{
  "model": "contrastive audio-text model",
  "dataset": "Morse code for random letters and digits, with fading, noise and interfering tones",
  "train_examples": 26041,
  "gain_aug_db": 10,
  "noise_aug": 0.002,
  "n_mels": 80,
  "hop_length": 160,
  "input": "log_mel",
  "spec_augment": false,
  "win_length": 400,
  "tokenizer": "char",
  "vocab_size": 41,
  "loss": "sigmoid",
  "embed_dim": 256,
  "encoder_arch": "convnext",
  "encoder_norm": "layernorm",
  "encoder_activation": "gelu",
  "encoder_mlp_ratio": 3,
  "encoder_inner_norm": false,
  "encoder_subsampling": 4,
  "encoder_layers": 8,
  "encoder_width": 256,
  "encoder_kernel_size": 7,
  "text_encoder_causal": true,
  "text_encoder_width": 192,
  "text_encoder_layers": 6,
  "text_encoder_norm": "layernorm",
  "text_encoder_norm_position": "pre",
  "text_encoder_activation": "quick_gelu",
  "text_encoder_mlp_ratio": 3,
  "text_encoder_head_dim": 32,
  "text_encoder_fused_qkv": false,
  "text_encoder_bias": "all",
  "text_encoder_qk_norm": false,
  "text_encoder_parallel_block": false,
  "text_encoder_inner_norm": false,
  "text_encoder_drop_path": 0.15,
  "text_encoder_positions": "learned",
  "init": "xavier_uniform",
  "residual_init": "zero_last",
  "optimizer": "soap",
  "beta2": 0.95,
  "lr": 0.0015,
  "beta1": 0.9,
  "shampoo_beta": 0.95,
  "eps": 1e-08,
  "precondition_frequency": 20,
  "max_precond_dim": 1024,
  "one_sided": false,
  "adamw_lr_other_params": 0.0015,
  "grad_clip": 1.0,
  "steps": 15200,
  "batch_size": 256,
  "epochs": 149.4,
  "lr_schedule": "wsd",
  "decay_fraction": 0.3,
  "final_lr_fraction": 0,
  "warmup_steps": 3040,
  "weight_decay": 0.2,
  "adamw_weight_decay_other_params": 0.05
}
Rows from block 2 of the audio encoder, named by matrix and row number. Rows with one number belong to one neuron. Each number is 50 + 15 x the weight over its row's rms, rounded and kept within 0 to 99. All counts start at 0.
# fc1: MLP up (encoder.blocks.2.mlp.fc1.weight, 768x256), inputs 0-127
# fc2: MLP down (encoder.blocks.2.mlp.fc2.weight, 256x768, transposed), outputs 0-127
fc1.31:27 23 46 66 53 33 63 67 42 37 49 45 26 62 23 40 45 44 71 69 52 52 34 50 29 25 52 45 40 27 45 37 61 43 53 40 77 41 42 48 69 58 37 67 55 38 59 57 60 52 69 61 65 21 37 34 49 59 28 66 50 67 12 29 40 76 36 37 43 41 55 62 69 42 54 69 66 55 16 53 63 69 27 32 56 30 70 20 44 70 70 60 28 68 49 83 55 67 77 47 46 56 52 43 47 38 63 58 51 47 22 50 85 49 58 60 55 47 65 53 37 55 60 47 62 66 50 57
fc2.31:47 44 44 62 40 53 63 73 41 85 66 60 34 06 58 69 51 60 26 26 44 52 61 34 39 52 57 34 69 20 23 46 23 73 51 94 56 33 42 37 35 27 21 28 56 57 48 35 45 54 30 27 38 54 54 53 77 15 29 44 72 33 58 30 26 40 53 08 63 48 14 59 64 43 55 15 57 49 63 41 67 55 63 55 60 58 56 68 47 67 74 43 35 66 54 75 36 51 46 22 44 60 46 67 34 21 67 49 44 45 63 57 67 53 25 65 54 29 54 67 55 57 31 34 48 63 61 43
fc1.32:38 45 92 55 58 46 44 35 25 36 61 46 57 62 38 33 59 52 47 58 70 42 42 38 70 56 55 65 49 50 44 37 62 59 43 81 66 68 49 38 21 42 64 56 67 57 46 45 60 54 79 25 26 45 54 66 38 55 61 48 52 53 62 48 42 51 23 40 67 59 49 60 19 40 41 56 49 83 50 36 49 48 46 66 57 55 60 52 69 06 79 45 34 54 34 19 50 55 49 38 75 35 42 60 44 26 71 53 47 57 11 50 47 24 72 60 85 57 32 72 74 45 39 34 55 23 57 60
fc2.32:44 44 23 80 47 67 61 25 40 56 58 67 55 65 55 46 72 41 40 60 64 48 61 47 63 59 25 64 46 94 42 39 71 30 35 62 53 25 53 71 56 67 59 60 54 48 23 52 48 63 75 45 51 28 48 61 53 70 36 61 37 28 51 50 51 84 40 47 30 54 77 55 37 49 48 55 73 53 41 63 45 41 48 33 58 52 62 82 59 60 39 32 33 48 47 54 50 40 61 25 57 22 31 61 58 37 54 47 88 35 49 66 44 58 36 76 49 53 45 57 43 75 32 41 99 93 40 48
fc1.33:37 41 23 46 59 38 58 36 58 48 47 47 77 56 41 59 40 61 59 19 44 20 60 38 50 55 38 33 40 53 39 24 44 61 26 74 21 55 33 55 18 37 53 39 35 59 54 38 54 08 33 61 58 76 36 66 52 48 26 74 56 49 55 46 44 67 56 35 64 54 72 75 54 22 46 59 37 68 52 59 24 51 45 52 44 67 58 33 35 62 50 55 99 47 57 42 54 49 76 44 64 23 56 61 09 63 32 53 56 56 61 46 35 44 61 44 13 41 61 54 42 88 67 37 58 24 54 23
fc2.33:61 49 48 56 49 33 60 57 63 52 27 32 47 63 69 44 37 53 59 52 76 47 60 42 47 45 58 67 49 62 69 46 43 46 30 51 39 42 44 60 05 32 61 40 29 43 27 21 41 30 61 16 52 38 53 94 47 93 54 36 52 55 76 46 53 36 49 76 30 34 63 45 70 72 79 61 37 63 27 35 37 45 50 61 48 70 47 63 72 47 54 68 44 80 40 36 46 34 42 57 17 38 48 50 45 70 95 40 45 37 49 46 48 40 44 62 55 42 45 51 67 65 47 54 52 61 46 50
fc1.34:37 50 47 60 59 43 39 61 45 18 56 63 47 57 51 49 41 28 55 31 46 38 52 15 23 42 44 70 24 24 55 41 29 59 29 67 41 37 47 63 36 59 25 45 67 37 48 61 35 53 49 37 74 47 51 09 56 22 54 04 16 55 57 78 33 60 73 67 45 68 63 59 40 54 65 57 51 51 58 35 34 50 70 72 30 34 46 47 64 63 56 47 39 45 60 43 27 54 64 53 34 51 48 62 42 61 44 25 55 65 43 74 51 47 19 40 41 59 53 40 34 44 59 69 72 51 61 79
fc2.34:51 51 50 30 33 09 45 47 41 48 47 59 46 68 68 52 73 62 38 47 25 23 55 66 37 47 49 46 58 50 99 56 26 39 38 42 71 52 38 82 46 53 64 71 51 57 64 32 53 09 42 58 54 29 58 26 41 60 34 66 64 69 45 25 56 66 40 45 63 56 51 52 67 30 46 39 36 22 39 40 43 43 32 26 55 44 55 76 44 41 59 33 54 61 43 62 39 48 30 60 43 57 66 37 49 39 31 53 43 60 28 35 61 49 32 35 61 36 62 48 70 38 50 37 55 30 54 49
fc1.35:59 44 43 47 69 08 32 53 81 39 45 72 33 15 47 50 38 38 48 58 54 36 34 47 43 33 57 51 38 71 33 45 74 86 37 68 47 33 50 59 55 28 51 66 19 80 50 60 72 42 53 59 49 66 35 51 45 63 38 73 52 40 67 44 36 55 23 50 46 69 46 47 42 69 62 73 39 66 44 44 41 45 35 45 34 54 19 66 50 16 54 49 65 34 42 69 67 56 60 31 78 76 40 47 06 64 69 48 50 57 47 24 50 68 66 60 64 51 43 22 64 51 30 56 62 58 59 48
fc2.35:26 54 51 51 27 56 36 56 39 77 55 46 51 66 49 55 35 56 65 53 57 41 58 42 68 44 53 44 43 48 68 46 56 41 83 73 50 56 44 56 53 48 69 40 50 41 44 63 52 49 28 34 66 53 54 68 29 52 61 53 62 71 63 40 56 74 46 47 54 58 44 60 31 47 79 62 27 31 57 35 26 49 62 50 48 40 46 09 58 58 50 60 50 56 77 52 53 69 49 56 38 38 47 59 49 40 14 42 66 42 66 55 62 71 61 73 64 53 71 42 40 51 70 60 37 59 54 61
fc1.36:61 52 56 43 40 61 41 57 94 41 66 42 54 41 20 18 53 63 51 49 69 67 51 21 71 55 57 37 66 46 30 74 26 56 43 57 47 24 42 42 50 46 45 38 55 58 34 64 36 34 61 44 66 23 38 41 56 36 32 20 64 40 34 45 63 68 41 81 57 15 66 31 47 40 68 51 46 33 50 62 52 44 70 41 72 45 49 30 45 51 43 58 32 49 31 56 65 38 52 58 78 73 36 62 56 59 40 42 57 52 42 79 32 70 69 57 65 51 24 53 79 56 57 41 35 41 61 94
fc2.36:48 33 40 53 60 72 29 72 21 29 22 47 56 65 64 18 61 62 21 21 27 39 31 44 54 62 49 42 54 55 58 45 55 57 27 67 50 57 50 54 42 58 46 58 57 48 46 21 48 55 38 23 28 47 45 38 59 24 65 67 68 39 61 34 60 33 49 66 55 33 40 50 57 38 36 34 41 72 34 75 71 40 72 57 49 42 55 51 33 45 38 47 52 46 48 60 39 42 57 66 63 47 70 59 45 53 21 46 65 47 50 34 28 67 35 41 63 63 32 56 30 57 14 45 64 36 56 24
fc1.37:59 52 81 61 59 45 47 50 44 34 65 57 46 37 78 44 53 67 05 43 65 60 63 46 50 59 56 41 61 40 32 44 60 37 23 42 59 51 33 31 57 52 60 42 53 30 55 63 68 43 61 61 01 39 75 63 41 47 30 52 42 53 71 46 44 36 69 49 32 61 38 64 61 41 53 76 53 21 50 53 55 43 42 58 16 61 45 39 42 59 45 70 55 41 74 50 56 75 60 61 42 44 40 75 38 41 35 28 56 30 36 62 58 57 46 24 41 54 44 29 25 40 51 54 49 40 40 31
fc2.37:62 47 50 68 63 63 73 51 55 37 21 46 51 80 55 50 76 84 75 63 72 44 16 35 71 80 70 58 67 48 34 65 77 49 42 59 25 58 24 51 33 68 47 33 55 65 47 15 52 43 55 53 74 47 31 67 56 34 61 62 54 38 46 35 79 30 49 58 38 48 79 73 12 30 36 32 39 50 42 65 75 41 64 66 53 46 53 38 27 51 17 55 76 51 38 53 42 28 40 61 66 41 41 56 67 43 38 43 42 46 36 33 61 35 69 51 54 52 56 49 25 78 32 66 69 60 30 62
fc1.38:33 55 53 45 70 38 45 52 41 63 51 72 47 44 57 89 61 37 40 58 66 54 56 39 43 64 52 39 63 30 45 60 73 33 69 63 86 41 61 31 38 63 48 28 64 54 59 30 34 28 51 52 28 62 31 61 30 46 33 41 33 48 52 74 42 53 48 96 52 34 46 54 53 63 25 38 66 55 49 33 38 42 38 41 55 46 36 42 49 41 49 55 62 21 33 17 59 65 56 48 82 45 72 51 66 40 45 47 56 46 29 56 43 67 24 52 41 66 58 72 27 66 34 40 24 25 28 34
fc2.38:25 80 74 66 58 53 43 43 37 61 77 50 51 69 45 67 62 41 53 65 62 46 65 45 58 42 65 50 63 50 72 65 62 20 55 14 39 57 58 33 47 55 99 55 69 64 75 68 68 43 59 60 62 54 42 46 80 53 47 39 72 80 40 48 41 50 38 38 58 30 46 47 24 46 54 73 45 56 47 51 52 51 29 52 44 78 67 60 47 53 69 71 24 70 69 32 73 68 80 27 35 34 49 50 25 60 51 90 65 21 30 40 57 52 67 53 52 42 40 81 53 38 59 55 48 58 51 51
fc1.39:59 58 16 50 26 73 47 27 39 29 56 56 49 70 57 34 56 40 71 38 69 48 54 56 45 39 32 48 59 36 51 62 40 61 43 49 65 42 47 45 52 53 32 55 27 31 49 43 39 68 74 55 09 47 50 56 31 45 24 45 57 61 36 28 39 51 71 29 72 50 52 41 41 56 45 75 60 49 15 58 39 43 49 52 60 34 48 46 50 45 42 29 61 43 55 64 65 40 50 55 61 84 72 48 44 61 59 21 29 57 73 62 63 62 49 34 80 75 32 39 61 45 55 53 56 54 37 62
fc2.39:34 77 27 29 51 21 60 37 35 36 36 51 51 34 65 43 72 47 82 49 42 18 42 46 29 46 88 82 53 51 54 43 25 76 70 84 57 58 53 59 43 56 44 44 56 71 68 43 43 22 14 53 44 50 43 74 68 40 41 32 15 30 69 50 68 69 47 66 49 59 43 45 53 65 63 37 49 87 45 43 48 34 52 49 40 21 29 16 18 34 49 32 43 53 29 56 62 67 52 53 36 38 52 49 47 51 68 20 58 43 81 53 50 46 41 60 41 27 37 66 55 35 26 61 60 70 53 26
fc1.40:49 66 54 53 61 61 41 49 73 64 48 46 65 30 22 79 57 54 42 35 33 44 53 57 55 65 60 20 50 54 58 50 18 49 49 68 68 54 68 62 69 31 44 77 77 39 41 56 58 78 35 55 52 41 68 52 61 69 52 34 60 57 51 44 62 29 72 40 50 67 17 62 67 50 29 34 54 22 50 37 56 54 79 57 74 43 37 81 52 39 78 47 35 61 63 48 51 58 51 28 53 54 20 74 59 41 59 51 60 30 71 50 52 52 55 80 29 66 31 25 46 46 65 74 21 68 66 41
fc2.40:47 31 60 38 57 71 31 39 62 53 28 40 36 58 42 69 33 43 54 52 48 50 72 61 43 37 48 58 86 32 43 55 33 51 69 51 52 42 61 38 85 48 70 50 42 54 73 60 45 76 64 29 42 54 74 48 38 68 51 39 36 45 63 34 43 52 41 59 47 54 72 71 60 50 69 59 61 38 52 60 68 55 34 30 76 25 64 41 76 51 45 35 45 53 28 34 49 53 45 39 46 65 37 39 48 74 74 50 40 59 72 33 49 42 69 63 73 45 54 28 56 71 71 20 29 49 59 41
fc1.42:72 33 63 69 39 50 52 30 66 35 38 71 59 67 59 65 43 66 49 28 57 48 43 44 28 14 45 45 50 44 48 41 37 60 37 21 40 45 31 38 46 50 44 42 78 42 29 45 35 47 73 60 34 81 64 29 38 58 54 34 35 73 45 52 32 48 76 39 34 47 37 65 20 29 70 69 44 48 42 38 43 69 76 27 37 35 32 67 54 19 59 45 25 52 18 33 35 42 48 45 82 25 38 77 58 41 51 62 28 42 40 55 45 48 27 61 60 67 47 56 56 54 52 62 47 79 36 54
fc2.42:47 55 55 36 63 57 40 27 36 43 62 31 57 51 44 25 60 60 12 48 34 45 39 60 87 19 42 31 48 71 32 36 64 37 60 54 36 49 50 49 41 48 30 71 41 54 49 31 37 51 58 41 33 75 61 28 37 62 47 34 47 42 61 36 56 78 43 46 62 55 55 59 58 70 39 66 58 39 41 44 68 28 71 34 71 21 33 75 56 41 60 36 63 51 53 36 64 32 63 76 27 51 62 46 47 32 45 70 25 65 72 56 47 54 45 40 34 29 73 44 76 70 69 51 56 51 23 17